Rows from block 5 of the audio encoder of a small encoder-decoder audio transcriber, named by matrix and row number. Rows with one number within an expert belong to one neuron, the router's apart. Each number is 128 + 32 x the weight over its row's rms, rounded and kept within 0 to 255. All counts start at 0.
After each expert's rows are labels from the 100 clips, of 14976, where the router gives the expert most weight on average: "responds to" is what is common among them; "peak on" is the class under the peak. Only what is clearly more common there than usual is listed. The data: two synthetic voices taking turns or overlapping, over music, noise or silence. In brackets: how many of the 100.
# router: router (encoder.blocks.5.mlp.router.weight, 64x160, trained with AdamW), inputs 54-107
# up: expert up (encoder.blocks.5.mlp.up, 64x160x160), inputs 54-107
# down: expert down (encoder.blocks.5.mlp.down, 64x160x160, transposed), outputs 54-107

# expert 14
router.14 [135 157  64 107  70  84 121  82 152 103 140 113 143  77 155  85 169  85 139 124 141 152  79 120 154 118 130 165 187  87 126 157 133  96 101 161 180 179 100 102 147  98 127 113 146 181  71  77 182 161  94 135  65 151]
up.13 [168  74  90 136 139 101  94  84 116 138 139 132 114 136 162  89 113 141  99 121 116 209 108 121 146  78  61 178 142 143  89 144 105 129 159 155 176 150 121 156 143  99 196  87 148 123 112 131 142 164 191 167  58 116]
down.13 [149 137 135  87  65 136 172 115 128 226 105 165 123 142 146 174 115 108 127 167  33 125 116 132 117 106  98 169  69 162 155 128 118 105 141 139 165 136 117 132 141 115 126  89 134  95  71 170 109 106 193 155 176 123]
up.14 [171 114 141 131 200 112 193 153 123 140 123  96 123 111 112 151 125 181 128 103 139 177 187 149  87 162 136 122 123 146 156 105  95 160 115 148  71  72 147 122 108 129 112 163 138 118 187 125  93 103 189 123 109  75]
down.14 [139  99 195 143 161  88  81 106 149 164 173 192 144  99 144  39 112 155 166 123 133 105 139 105  89 123 186  55 197 112  83 108  63 117 150  66 149 190 123 129  89 154 136 150 123 120 114 154 142 116 108  75 161 103]
up.15 [120 128 140 135 106 114 229  91 142 165 165 149  78 133 127  89 150 114 142  95 142  67 113  69 157 142  96  87 110 145  96  96 149 130 123 100 144 151 104 196 149 167 102 148 155 124  94 134 130 149  57 120 147 161]
down.15 [103 138 142 150  24 150  75 117 156 100  93 108 111 226 110 158 140  70 131 123 126 124  82 145 155  88 130 117 138 186  84 128  68  91 114 108 158 142 102 146  78 106 150 111  92 124 116 168 128 123 156 158  84 157]
responds to: text has "quiet" (33)
peak on: child-like voice (30)

# expert 6
router.6 [162 163  90 119 110 104 126 129 152 163  89 130 154  51 136  95 137 190 155 112 114 147  88 125  84  97  55 119 147 128 134 167 127 151 139 179  99 191 128 139 155 162 166  85 150  51 126 126  90 201 154 115 139 113]
up.0 [152 126 164 155 140 139 134  29 176 158 171 156 102 141  57 145 131 117 135 120 153  54 135  98 117 108  89 148 142 139 142 126 132 112 171 127 138 203 110 117 141  99 212 117 123 176 137 110 150 119 110 104 138 103]
down.0 [180  93 109 128  78 172 118 158 101 159 132 159 216 122 159 122 152 128 123 152 158 103 147 126 133  94  92 147  79  60 100 117 138  80 175  79 146  86 126 121 124 149 108 160  89  95 120 121 137 126 131  70 147  80]
up.1 [121 137 200 137 117  68 120 164 115 127 114 101  77 172 116 111 153 150 202 155 111 169 157 136 170 115  98  88 158 130 152 106 149  77 103 133 112  87 166  79 111 108  99 124 145 131  89 204 104 182 139  92 124 128]
down.1 [ 99 149 151 127 156 130 178 141  90 128  43 172 107  97  75 133 114 125 128 107 153 135 103 144 146 113 127 155  97 141  88 182  62  98  89 165 112 212  98 105 170 114 143 136 118 142 167 167 136  83 109 142 129 152]
up.2 [141 127 140 148 118 156 132 138  98 127 126  72  89 111  32 147 102  52 138 115 124 124 156 133 160 126 149 106  73 135 122 123 137 134 132  92 152 139 120  80 165 113  92 189 129 130 114 152 162 131 119  84 156 169]
down.2 [147 115 142  88 136 148 118 144 159 118  96  98 144 108 161 141 163 145 142 133 108 117 135 113 100 117 166 143  99 160 113 138 129 137  97 106 114 131 126 106 161 137 140 102 102 162 121 168 102 156  41 132  86 111]
responds to: text has "threw" (36); text has "school" (30)
peak on: low voice (32)

# expert 27
router.27 [141 108 117 155 125  80 179  97 197 138  68 149 124  74 103 147 139 160 185  67 166 183 117 120 131  87  86 132  95 174 150 102 175  94 158 144 169 123 149 112 120 163 132  81 144 152  69 181  84 104 108 114 133 111]
up.0 [102 103  88 127 147 214 111 162 103 122 182  56 148 181 155 114 135  90  92 196 117 101 125 114 171 144 139 143 144 135 111 164 104 114 108  61  98 140  85 170  98  97 121 158 105 152 179 131 129 168 124 127 174 140]
down.0 [132 101 146  96 199 121  98 120 100 144 103 130 212 150 143 114  82  76 132 131 113 114  74 101 136 182  73 112  76 138 155 148 164 168 129 102  74 135 104 129 151 101 131 109 117 129 114  79 101 142  96 136 121 162]
up.1 [ 83 112 125  88 170  89 169 124 162 160 124 107 112  98 116 104 160 119 159  81 142 162 114 133  93  98 119 171 161 113 117 116 108 124 159 184 107 124 114  67 108 120 114 107 133 114 109 153 150 142 128  99 100 109]
down.1 [141 161 137  94 147  95 140 193 123  83 126 130 152 101 167 122  77 162  74 127 113 149 120 173 140 136 154 120 212 144  91 121 155  69  88 130  84 154  95 118 102 143 111  93 120 117 166 115 119 124 176 171 114 151]
up.2 [151 136  78 134 153 116 145 124  74 111 140 164 107 133 172  82  90 114 105 168 154 102 160 152 179 147 160 157 180  95 154 162 108  85 170 116 122 144  98 107 114  85 151 103 124 144 153 133 148 182 111 148 102 144]
down.2 [111 116 168 134 149 177 156 157 163 128 167 119 157 171 126 107 115 142 137 111  94 145  89 141  73 128 129 132 136  56  89 106 134 112 129 124 152 105 130  56  96 111 138 130 107 155 129 103  99 166 104 167 128 153]
responds to: second voice: none (52); text has "stop" (30)
peak on: deep voice (35)

# expert 24
router.24 [141 138  88 151 121 121 144 123 139 179  93 159 160  77 129 192 136 159 123 137 119 192  82 182 112 120  75  17 122 141 153  82 132 132 181 132 128 144 123 114 153 168 144  58 125 125 105 148  67 118 159 130 127 109]
up.0 [163 136 109 148 173 121 173  61 136 137  79 100 127 102  66 180 105 139 119 113 117 145 179 165 164 166 124 130  75 170 139  82 149 139  77 103 202  95  92 113 148 124 122 130 160 101 165 150  72 100 108 176  97 129]
down.0 [181  75  48 174 206 103  48 181 101 136  75 158  76 116 184 105 122 112 192 125 128 166 105 147 133 142 136 173 102 168 153  93  94 174 147 122 149 160  95  85  93  96 104  92 135 124  87 171 128 128  82 114 105 109]
up.1 [172 136 126 133  69 167  90 173 121 101 141 144 164 127 150 114 103 138  98 163 168 137 142  91 126 154 194 108 114 114 112 124 134 103 154 120 152 102 100 133  50 155 121  84 141 141 214 116 141 141 147 162 153  71]
down.1 [122 138  86 130  97 158 169 187 123 101 104 202 114  59 117 167 122 123 132  99 191 216 110 154 177  99 151 131 111 132 119 190 108 132 152 121 160 178  94 126 152 134 130  93 104 140 187 105 119 152 149 138 103 168]
up.2 [ 93 153 112 127  91 118 150 104 148  41 169 182 160 103 157 147  70 186 140 156 107 126  79 162 102 170 160 160 136 127 115  96  82 157 193 166  90 168 115 169 143 144 139 156 185 107 139 162  98 174 141 166 100 130]
down.2 [102 140 100 147 141 113 121 184 117 154 135 135  95 124 167 135 123  62 193 150 154 144 103 117 119  99 107 161 115 111 138 137 124 208 140 167 100 187 111 148 153 122 164  97 144  93 138 136 120 126 126 131  82 110]
responds to: second voice: none (100); background: none (69)
peak on: no speech (97)

# expert 56
router.56 [148 111  96 139 129 157 161  93 105 163 115 142 177  96 112  60 123 186  65 188 112 131 129 163 137  84 100 109  77 174 104 175 102 119 122 161 140 187 132 126 157 149 130 137 180  93 121 124  81 107 145 100 155 112]
up.0 [119 128  97 121 155 143 172 104 107 102 204 102 161 210 147 113  97 162 153 182  97  87 186 114 143 128 146 117  51 161 130 114 111 108 142 116  93 171  97  80 142 190 137 215 120 167 165 141 122 152 152 165  86 148]
down.0 [ 95 141 162 136  97 105  65 121 175 120 112  84 138 162  88 128 148 167 153 181  89  42 166 120 170 131 113  95 124 124 169 161  88  89 136 108  94 112 161 151 151 118 139 131 117 170 147 181 146 105 157 128  45 152]
up.1 [121 106 136 159  92 139 122 135 103 133 138 173 137 169 146  93 182 164 101 169 107 183 111 104 126 192 103 146  96  83 117 134  51  95 170 139  87 129 163 150 152 170  62 144 148 122 129  84 108 124 122 142  82 119]
down.1 [134 160 112 145  78 158 120 186 103 158 157 123 139 133 147 113 131 112  90 150 117 108 135 145 163 114 113 168 179 144 106 169  72  78 173 101 165 137 144 109 183 118 106 122 108 148 184 166  71 111 129 125 142  83]
up.2 [202 129 132 120 150 117 162 111  64 134 176  90 180  71 167 130 119 128  71 139 114 146  92 127 152 104 114 172  93 202  83 153 171 120 176 144 162 142 105 115 149 154 222 147 123  93  93 152  97 174 160 133 152 162]
down.2 [114 167 142 136 136 124 143 101 108 169 140  65 140 113 138 140 139 135 154 170 108  72 151  74  53 140 151 125 113 186 130 130 149 197 142 126 135 163 118 118 152 137 147 110  85 146 134 104  33  99 123 109 101 157]
responds to: text has "wheel" (51)
peak on: deep voice (34)

# expert 39
router.39 [165 143 100 142 184 164 102 185 113  78 107 148 118 154  97  84 112  77 100 192  78 186  80 104 164 105 135 236 103 121 112  91 132  82 107 143 136 150  73 139 107  66 126  94 155  93 123 131 150 173 131 136 121 186]
up.0 [143 119  52  99 198 117  91 134 181 119  69 136  67  98 120  66 139  86 112 147  81 135 115  83 128  93  99 200 111  88 125 117 136  90 147 116 121  99 168 163 144  85 132  82  86 156 127 143 148 106 108 175 154 107]
down.0 [144 113 138 152  68 123 126  87 131 180 118 110 144  97 173 178 156 178 153  91 136 103 130 133 123 147 168  57  38 143 137 132 161 140 143 139 113 111 138  80 168 190 101 131 129  82 157 154 124 120 129 144 144 119]
up.1 [121 186 111 119 152 177 154 155 109 115 129 164  46 144 150 101 118 171 184 145 131 184  93 167 149 130 152 129 131 135 112  93 171 137  33 157 184 141  72 162 163 100 124 111 169 149 159  64 190 145 165 133  85 165]
down.1 [130 186 185 165 131 125 144 125 107 162 168 170 153 128 122 106 123 159 185  97 162 141  85 117 144 163 123  67 203 184 153 109 150 142 166 189  89 112 144  97  90 160 132 173 138 152 172 192 133 106  85 121 129 123]
up.2 [104 166 102 142 127  96 161 150 154 128  95 114 111  72 144 159  95 121 198 123  78 163 149  87 135  98 122 185 126 151 118 133 168 150 111 167 147 115 139 103 143 142  70 106 145  78 132 125 163 116 106 162 131 139]
down.2 [119 163 177 174 161 146  66 104 141  97  91 159 112 162 141  95 160 134 101  89 143 123 137 127 114  94 127 133 122 142 164 118 131 153  71 129  83 119 118  99 106  85  76 128 129 194 130 165 126 141 240 115 140  81]
responds to: text has "yellow" (28)
peak on: high voice (35)

# expert 11
router.11 [133  92 167 167  91  53  67 135 169 132  94 146 142 145  99 186 110  48 148 100 177 159 137 140 124  83 137 104 132 175 119 140 173 101 174 166 149  71 153 180 145 152 134 114  88 165 140 118 137  95 156 113 181  93]
up.13 [205 137 148 137 181 125  65 150  59 100 137  84 146 119 121  67 145 161 106 137 144 132 134 180 147 139 130 164 116 117 136  60 103  96 121 217 140 120 116 113 107 168 171 114 149 127 210 115 122 138 177 153  96 109]
down.13 [117 126 179  85 124 116 125 188  86 126  92 118 159 181 115 147 137 157 122  91 150 210 177 150  83 119 127 122 163 143 163  95 202 124 174 148 129  69 180 135 126 127 145 163  85 102 133 132 128 161 111 126 104 180]
up.14 [ 98 140 118 102  92 112 172 162 170  92 153 133 123 162  92 154  97 115 173 194 146 171 109 121 152 111 185 123 128 151 150  85 179 171 169 113 123 137 101 132 165 131 118  52 145 126 177 156 111 130  91 116 101 146]
down.14 [ 97 115 170 140 127 208 122 177  99 107 100 132 112  98 129  83 129 154 116 106  84 123 138 180 176 137 158 152 128 160 172 114 156  80 177 126 205 174  90  66  67 192 147 103 116 113  68 126  77 125 130 155 152 118]
up.15 [141 108 163 186  80 105 102  59 161  88 137 162 140 129  83 128 186 126 117  67 150 123 101 133 107 160 102  97  82 170 167 106 143 176 144 154 122 119 144  71 154 129 143  68  95 176 129 117 156 133 131 129 137 153]
down.15 [173 136 126 130 113 157 134  87 125 110  82 146 137 136 120 110 149 167  99  77 172 134 118 156  95 138  85 139 135 151 185 150 131 158  82 140 108  62 198 167 125  83 102  70 180 110 158 100 183 160 125 142 163 135]
responds to: reverberation (82); muffled (low-pass) (38); text has "station" (28); text has "start" (25)
peak on: deep voice (35)

# expert 8
router.8 [131 179 129 117 133 147 100  97 155 138  89 150 173  50 132 122 187 125 142 126 157 158 113 132  82  84  66  89 140 160 184 104 119 164 136 172 184 119 170  87 163 119 176 129 121 109  83 153 109 113 153 108 139  96]
up.0 [111  90 154 112  85 100 174 126  62  86 150 110 112 169 203  91  96 132 122 180 121  85 129 136 159 158 166 128 109 105  56 161 142 154 120  78 164 118 106 238 100 184  93 147 174 143 148  61 135 163 107 192 112 166]
down.0 [234 105 179 190 154 166 149 118 138 130 113 136  83  64  84 106 153 144  83 133  96 115 139 175 149 124  76  75 156 117  75 137 184 111 104 135 116 142  89 143 176 141 122 158 129 115 148 112 151 135 159 120 115 123]
up.1 [136  75  59 145 121 129 164 167 131 103 138  92  92 167 162 166  77 128 149 183 127  42 126 127 202 184 162 138 141  68  78 149 146 122  98  54  94  86 139 225  77 150 169 157 134 130 180 115 146 155 117 137 133 165]
down.1 [152 147 124 178 114 131  94 151 107 111 161 103 164 185 132 168  81 201 109 109 161 158 180 124 135 180 140  72 125  46 117 143 117 107 185 119 120 135 139 128 164  90 159 114 126 143 187 168 113 141 168 106 157 128]
up.2 [107  77 112 147 100  87 152 163  63 141 162 108  81 192 137  86  97 139 116 131 108 119 123 140 213 135 187 171  87  96  75 182 154 109 152 112  96 150 103 161  96 175  41 138  93 129 153 129 128 132 115 148  88 195]
down.2 [161 135 155 151 116 148 121 149 154 118 205  55 103 104 144  58 135 171 132 119 113  88  92 142 132 153  51 116  83 139 109 111 138 128 169 102 147 123 123 104 123 129 181 175 120 189 136 123 154  90 107  56  79 138]
responds to: second voice: none (54)
peak on: high voice (31)

# expert 19
router.19 [157 122 119 135  81 133 168 141 163 150 132 149 150  95 106 160 147 133 170  89 163 186 132 165 121 132  90  49  83 128 168 158 135 189 142 143 181 161 129 122 144 169 145  50 158 119 118 217  86 136 146 149 143 129]
up.0 [180 164  74 164 160 119 117 100 155  97 165 103 171  90 200 142  90 128 122  94 156 130  99 185 153 166 117 140 190 112 158 118 108 153 131 106 187 110  97 104 135 155 182 171 140 105 144  89 140 133 167 133 112 148]
down.0 [126 148  83 130 113 116 121 163 140 180 112 182 168  76 148 107 105 110 106 194 149 101 125 140 131 145 127 160 120 149 131 150 107 126 123 107 140  91  86 136 170  82 136 113  95 188 115  87  66 172 160 183 196 137]
up.1 [ 80 124 138 118 165  63 127 128 112 126  69 110 135 150 114 117 194 161 116 130  69  89 132 120  98  88 125  76 149 127 139 127 118 162  84 129  78 126 186 107 135 106 126 130  91 154  90 169 157 133 155 141 158 109]
down.1 [ 88 154 129 156  64 141  79  88  86 120 100 190 121 148 119 156 191 108 150 132 156  85 163 106 123  59 159 112 136  73  96 120 141 128  93 104 117  92 175 118 113  73 110 150 133 112 127 121  79 130 137 166 160  92]
up.2 [120 102 100 141 124 110 130 156  92 120 138  71 122 101 172 133 155 177 157 101 123 178 151 154 114 128 148 166 127 136 126  70 129  50 216 180 136 110 135 110 106 158 161  56  41 189 111 184 155 185 161 135 165 125]
down.2 [136 149  81 116  95 118  97 168 145 136 126 131  98 132  74 203 190 133 161 111 153 143 168 186  76  66 150 166  99 119 127 124 114 159 123 129 178 163 158 139 176 116 121 120 101  25 147 146 124 132 108 130  68 125]
responds to: second voice: none (99); background: none (96)
peak on: no speech (100)

# expert 41
router.41 [ 65 143 103 121  56 204 165 167  98 132 130 140 108  89 104 118 150 119 101 149 187 182 113 152 134 105  75 145 131 147 150  67 147 127 106 144 167 190  87 155 207 161 185 127 126 138 125 158 141 143 141 124 135 123]
up.0 [166 166 128  95 164  85  62 154 120 129  68 131 155 124 190 142 125 155 147 115  89 146 150  82 145 135 156 129 184  99 131 141  73  92 153 125 127 174  82 106  96 131  70 111 151 128 119 130 118 112 138 149 106 126]
down.0 [131 211 120  64 118 124 138  81 143 160 152 156 135 116  92  75 126 191 106 119 142 115 154 155 193 116 133 121 170  48 132 174 126 149 138  99 103 132 132 152 101 174 130 135 110 128 145 114 171  70 116 114 110 175]
up.1 [163 152 116 145 126 145 108 111 153 112 153 119 149 165 146 129 118 132 158 122  72 137 154 121 101 166 187 102 116 101 171 166  89 139 144  98 114 109 168 159 130 148  52 129 162  92 141 128  92 173 119 126 151  92]
down.1 [109 162 124 138  90 139 177 118 117 180 121  90 144 124 119 191 179  92 109 184 133 139 103 129 151 118  85 126 156 118 156 173 141 174  65  33 159 200 136 136 144  94 141 127  96 110 113 134 221 142 137 149 120 123]
up.2 [ 64 144 147 165 124 179 165 134  76 150 123 115  97  86 126 137 150 134  97 145 125 136 119  99  64  99 100 162  88 171 123  60 167 161 129 147  93 188  81 130 146 147 137 139 123 114  97 115 128 135 147 132 118  78]
down.2 [133 114 121 136 102  80 205 113 142 152 123 135 134 138 180 169  36 127 147 127 178  82 146 176 170 139 119 130  70  83 161 178 167 165 118 112 126 127 135 158 159  90 122 139 146 131 166 166  99 116  98  90 168 138]
responds to: text has "three" (32)
peak on: child-like voice (40); high voice (34)

# expert 61
router.61 [169 141 144 130  97  78 137 101 173 151  86 177 111  85 130 161 115 167 180  61 161 201 114 132 127 132  83  91  89 109 177 132 128 140 149 147 111 120  98 142 140 162 135  22 124 140  90 169  83 130 121 155 146  83]
up.0 [159 145 138  96 130 123 111 167  71  83 106 186 101 127  87 118 147 155 166 130 107  52 162 104 168 111 196 166 110  99 130 180  70 164  70 155 156 107 113 172  91  75 117 120 128 141 143  68 130 123  85 117  93  98]
down.0 [ 92 178 117  68  87 105 148  89  96 127  40 119 120 109 131 146 114 144 109 134 166 140 175 126 164 116 134 116 148  73 102  96 142  83 122 126 174 130 141 148  94 113 142 103 123  64  90 123  92 129 166  84 122  98]
up.1 [146 143 129 129  65 142 122 147  94  96 141 171 142 135  97 156 143 128 131 134  96  70 153 127 146 144 145 166 123 129 146 134 134 133  57 122 125 170 117 152 111 138  85 146 148 147 121  85 108  93 131 159 144  77]
down.1 [180  90 160  48  58 119 170  88  94 139  84 133 109 154 169 129 159 170 112 199 150 112 148 164 152 125 122  77 149 166 157 167 107 139  96 160 164 109 117 142 127 102  92 165 128 120 122  94 219  79 141 137  77 163]
up.2 [107 101 132 118 129 163 149 177 152 101 140 172  81 184  92  96 106  98 158 121 120 156 156 130 135 104 110 226 130 120 105 145 137 179  86 126  80 123 106 159 136 100 108 141 133 121 150  88 117 100 116 124 125  76]
down.2 [ 91 131 173 165 138  75 160 112 121 108 147 140 157 124 183 159 111 147 127 134 172 134 179 180 157 135 129 138 157  87  68 126 114 120 110 169 123  90  91 158 124  81 120  72  91  84 177 100 120 166 169 138  90 137]
responds to: second voice: none (100); background: none (91)
peak on: no speech (78)

# expert 21
router.21 [184 118 119 150 117 108 128 101 156 120  84 169 114  58  95 156 169 129 160 130 134 170 140 116  78  94  92  71  68 113 206 146 128 161 165 124 126 142 120 131 123 132 137  45  84 114  91 159  85 110 118 136 169  96]
up.0 [ 93 128  99 179 134 200 110 167 105 213 155 172 108 160 153 134 159  82 119 117 134  96 115  96 136 100  87 123  58 106 159 148  73 194 123 116  96 183 164  86 160 115 122 135 164 122 101 157 133 100 117 122 107  95]
down.0 [ 85  88  72 174 137 106 131 121 115 134  90 164 157 162 118 155 115 179 199 127 103 180 149 118 132 105 113 132 123 148 197 127  79 149 172 150  86 129 125 132 187 107 154 148 153 130  68 106 121 134 145  74 155 126]
up.1 [100 126 128 118 134 175  88  99 120 155 108  89 103 192 141 100 182 137  83 159 113  43 124 155 141 118 139 128 103 152 162 145 149  83 102 116 121 164 122 124 139 119 118 154 133 139  86  82 132 111 142 139  88 147]
down.1 [ 97 120  63 114 182 135 164  90 139 105 129 171  98 114  46 114 135 155 146  91 173 174 155 149 117 111  77  95  96  65 135 153 146 130 114 145 128 128 154 116 134 129 170 129 186 133 117 143 146 154 173 105 109 122]
up.2 [181 126 131  76 130  70 118 171 140  80 187 164 124 141 123 150 132 167 176 107 108  97  99 119 108 110 171 165 106 122 133 139  79 153 166 129  91 109 145 136 113 175 110  81  98 145 164 106  90 110 101 115 101 146]
down.2 [110  87 124 164  85 136 159 126 117 114 146 136 158 214 174 147 111 143 167 133 114  72 146  80 158  97  90 103 167 159 114 150 121  98 110 113 122 148 130  72  41 134  89 211  74 143 187 147 116 159 161 129 125 133]
responds to: overlap (87)
peak on: two voices (77)

# expert 63
router.63 [125 124 111 147  90 143 131 140 158 134  83 152 151  90 110 141 140 144 182 129 125 166 114 140 147  69 102  78 100 174 199 131 105 166 136 177 116 148 169 111 162 160 132 103 133 126 146 188 127 144 154  89 139  44]
up.0 [162 100  97 128 170 101 153 115 134 102 155  97  96 181 189 124  43 165 116 108  81 152 122 169 135 159 198 192 146 115  78 114 120  85 142 157  71  98 110  96 105 156 103 142 129 126 101 147 144 153 146 119 103 176]
down.0 [ 64 145  97 119 142 110 169  91 115 170  86 115  78  76 123 173 127 168 205 168 184 137 139 112 117 154 119 173 139 223 144 193 107 154 184 117 114 145 103  89 119 138  97 158 148 182 115 155 100 120 196  79 124 107]
up.1 [157  92 166 118 116  96 168 163 110 157 142 184 150 130  95 148  93 155 108 109 133 152 108 106 151 136 148 113 102 151 132 183 165 111 115 144 125 168 136 185 151 188  80 136 113 118 152 190 123 169 138  94 168 186]
down.1 [124 116 166 114 155 119 183 203 116 140  52 106 154 117 136  87 129 138 114  68 146 183 145 123 102 108 140 211 151 157 135 162  97  98 176  72 130 126 153 156 114 108 113 156 118 191 140 119 151 133 144  84 149 102]
up.2 [153 146 157 156 156 122 140  82 182  66 158 106  87 168 125 123 126 166 153 124 101 146 119 145  94 138 119 142 163  69 132 147 139 127 166 124 120 125 113 166  85 121 103 113  84 118 130 102 171 110 184 148  65 142]
down.2 [139 155 164 129 110 120 108 124 152 140 100 113 144 140  79 111  96 127 156 151 127 126 187 160 111  96 121  89  81  55  89 201 165  89 135 156 102 157 114 156  81 142 120 133 102 149 189 124 143 148 145 118 184 118]
responds to: reverberation (70)
peak on: child-like voice (35)

# expert 18
router.18 [126 144  90 144 126 167 118 103 179 142  89 135 138  93 126  84 167 163  94 125 206 154  90 178 142 118 109  44 128 109 149  76 117 125 157 127 155 145 123 153  91 181 147  56 132 116 111 215  98 141 182 144 146  56]
up.0 [128  21 172 153  84 140 157 121 137 133 132 121 163 152  85 116 161 121 130 176 105 158 151 136 116  65  81 184 121 109 152 216 162  94 133 116  81 152 202  71 139 124 133 126 143 114 158 117 187 146 128  97 132 113]
down.0 [162 135 163 116 124 134  89 189 103  62 168  97 104 139 106 126 168 112 128  67  64 161 144 115 125 175 118 114 117 107 155 121 126 112 150 136 112 150 140 168 150 139 130 112 148 150 116 136 117 122 185 162  95 145]
up.1 [155 153 138 157 167  44 141 141  76 118 147 135 115 145 151 184 110 147 148 107 101 115 161 120 161 121 150 123 131 144  97 209 103 149 127  82  74 164 138  96 155 146  85 130  88 109 107 120 176 110 100 131  81 112]
down.1 [102 141  99 154 126 124 153 111  97 113 127 149 140 107 141 100 172 188 137  97 105 117  66  87 121 156 115 144 155 107 130 151 122 132 173  98 150 197 141 179 126  68  58  92 146  98 107  90 129 137  77 119 162 129]
up.2 [222 135 184  97 135 119  80 164 106 150 109 118 162 141 143 139  97 126 115 125 104 113 146 115 111 141 136 122  97 135 100 216 146 174 151 136 139 103 150 128 169 160 128 125 146 179 138 117 135  76 110  95 145 140]
down.2 [101 168 111 143 128 140 126 106 107 150 140 103 130 148 154  73  93 150  50  75 183  64 100 129 112 144 124 147 158 102 168 130 161  99 120 134 155 139 126 179 113 152 120 109 154  91 127  91 127  87 122  82 129 154]
responds to: second voice: none (99); background: none (67)
peak on: no speech (99)

# expert 32
router.32 [ 80 172 134 139 125 125 116 102  92  85 122 143 168 129 119 174 187 167 159  90 105 138  60 139 108 153 135 143 189  89 136 177 152 176 105 147  97 101 105 114 105 117 140 114 145  78 102 137 129 114 134 130 108  88]
up.0 [218  88 172 106 142 127 170 134 152 119 175 188 125 131 165  86  90 109  46 139 165  68 125  89 160  99  96 150  95 119 152 130 113 162 153  96 120 148 127 162 132 119 193  94  79  97 161 103 107 123  74 141 154 172]
down.0 [125 166 129 146 107 133 123  81 137 141 159 141 210  87 130  52 122 183 217 145  46 163 128 166 114 190  95 125 171 183 112 156 119 104 111 117  77 124  86  88 130 120 115 191 127 112  99 129 115 129 107 117 121  64]
up.1 [157  90 131 147 103 124 126 119 134 166 120 117 122 126 127 123  81  62  85 133 200 129 175  88 154 100 110  37  90 188 107 116 117 116 139 119 103 117 137 109 153 131 160 113 167 160 149 147 122  82  92 135 153 114]
down.1 [151 158 135 149  93  77 170 153 113 149 106  42 188  90 225 153 127 122 133 120 128 126  83  86 138 114  70 174 150 124 105 144 102 116 136 118 209 152 124 109 183 107 174 125 106 108 129  82  94 104 132 130 102 100]
up.2 [114  52  72 112 100  89 143 149 112 128 172 120 173 134 141 119 149 141 152 145 139 165 112 155 164 143 121 227 169 115  89 116 175 107 137  91 126 132  93 168 128 163 137 126 120 147 129 107 156 142  80 174  89 121]
down.2 [108 171 180  78 137 172  74 148 101 103 147 155 129 201 108 114 131  90 122  94 174 137 105 143 159  95  69 145 144 158  99 142 137  67 165 160 159 109  94 165 116 168 119 152  96 113 144 127 100 131 129 123  84 173]
responds to: text has "she" (54)
peak on: deep voice (29)

# expert 37
router.37 [108 182  96 132  87 129  91 126  97 160 129 183 103 114 155 155 139 171 183  81 169 175  67 125 100 176 147  73 102 125 120 109 180 168 128 173  97 132 124 112  98 167 156  76  79 156  81 167 148 144 137 183 100 143]
up.0 [128 162  94  83 160 147  88 137 127 103 105 114 151 164  95 108 138 193 102 113 100  98 103 153 133  90  89 152 135 152 149 173 145 126 131 127 107 108 142 186 148 116 111 187 136 131 211  65  99  92 124 110 144 182]
down.0 [ 83 106  72 174 181 209 175 124 145 170 143  73 142 101 100 152 131 142 146  98 146 159 163 136  97 137 138 109 107 121  82  95 134 157 130  81 124 146 125 143 114 117 112  96 147 118 148 113 154 119 146 110 187 173]
up.1 [134 120 121 118 159  82 184 149 145  91  79 152 106 148  81 151  79 142 145 150 115 140 161 148  88 162 115 141  96  94 176 115 133 150  75  57 113  81 145  80 133 104 133 139 186 172 150 103 159 173 120 147  63 171]
down.1 [145 180 126 122 105 148  98 134 116  91  95 151  63 121  62 157 132 147  66 130  70  99 130 114  84 139 135  79 141 164 190  99 112 143 149 123 175 174 136 191 156 107 114 140 114 179 109 172  88 104  99 117 129 107]
up.2 [ 83  92 110 181  65 117 125 115 128 164 171 147 137 151 138 139 106 117 146 110 155 159 100 162  36 183 137 182 115  89 102 125 145 145 127 128 140 147  84  69  56 150 167  93  71 156 113 149 141 102 145 142  88  90]
down.2 [120 112  87 159  80 175  95  90 144 148  83 136 156 111 172 147 120 111 121 155 139  92  95  91  78 146 120  59 146 131  90  82 145 177  85 104 126 175 167 179 131 135 167 163 114 141 105 142 150 154 149 179 187 124]
responds to: text has "school" (25)
peak on: high voice (32)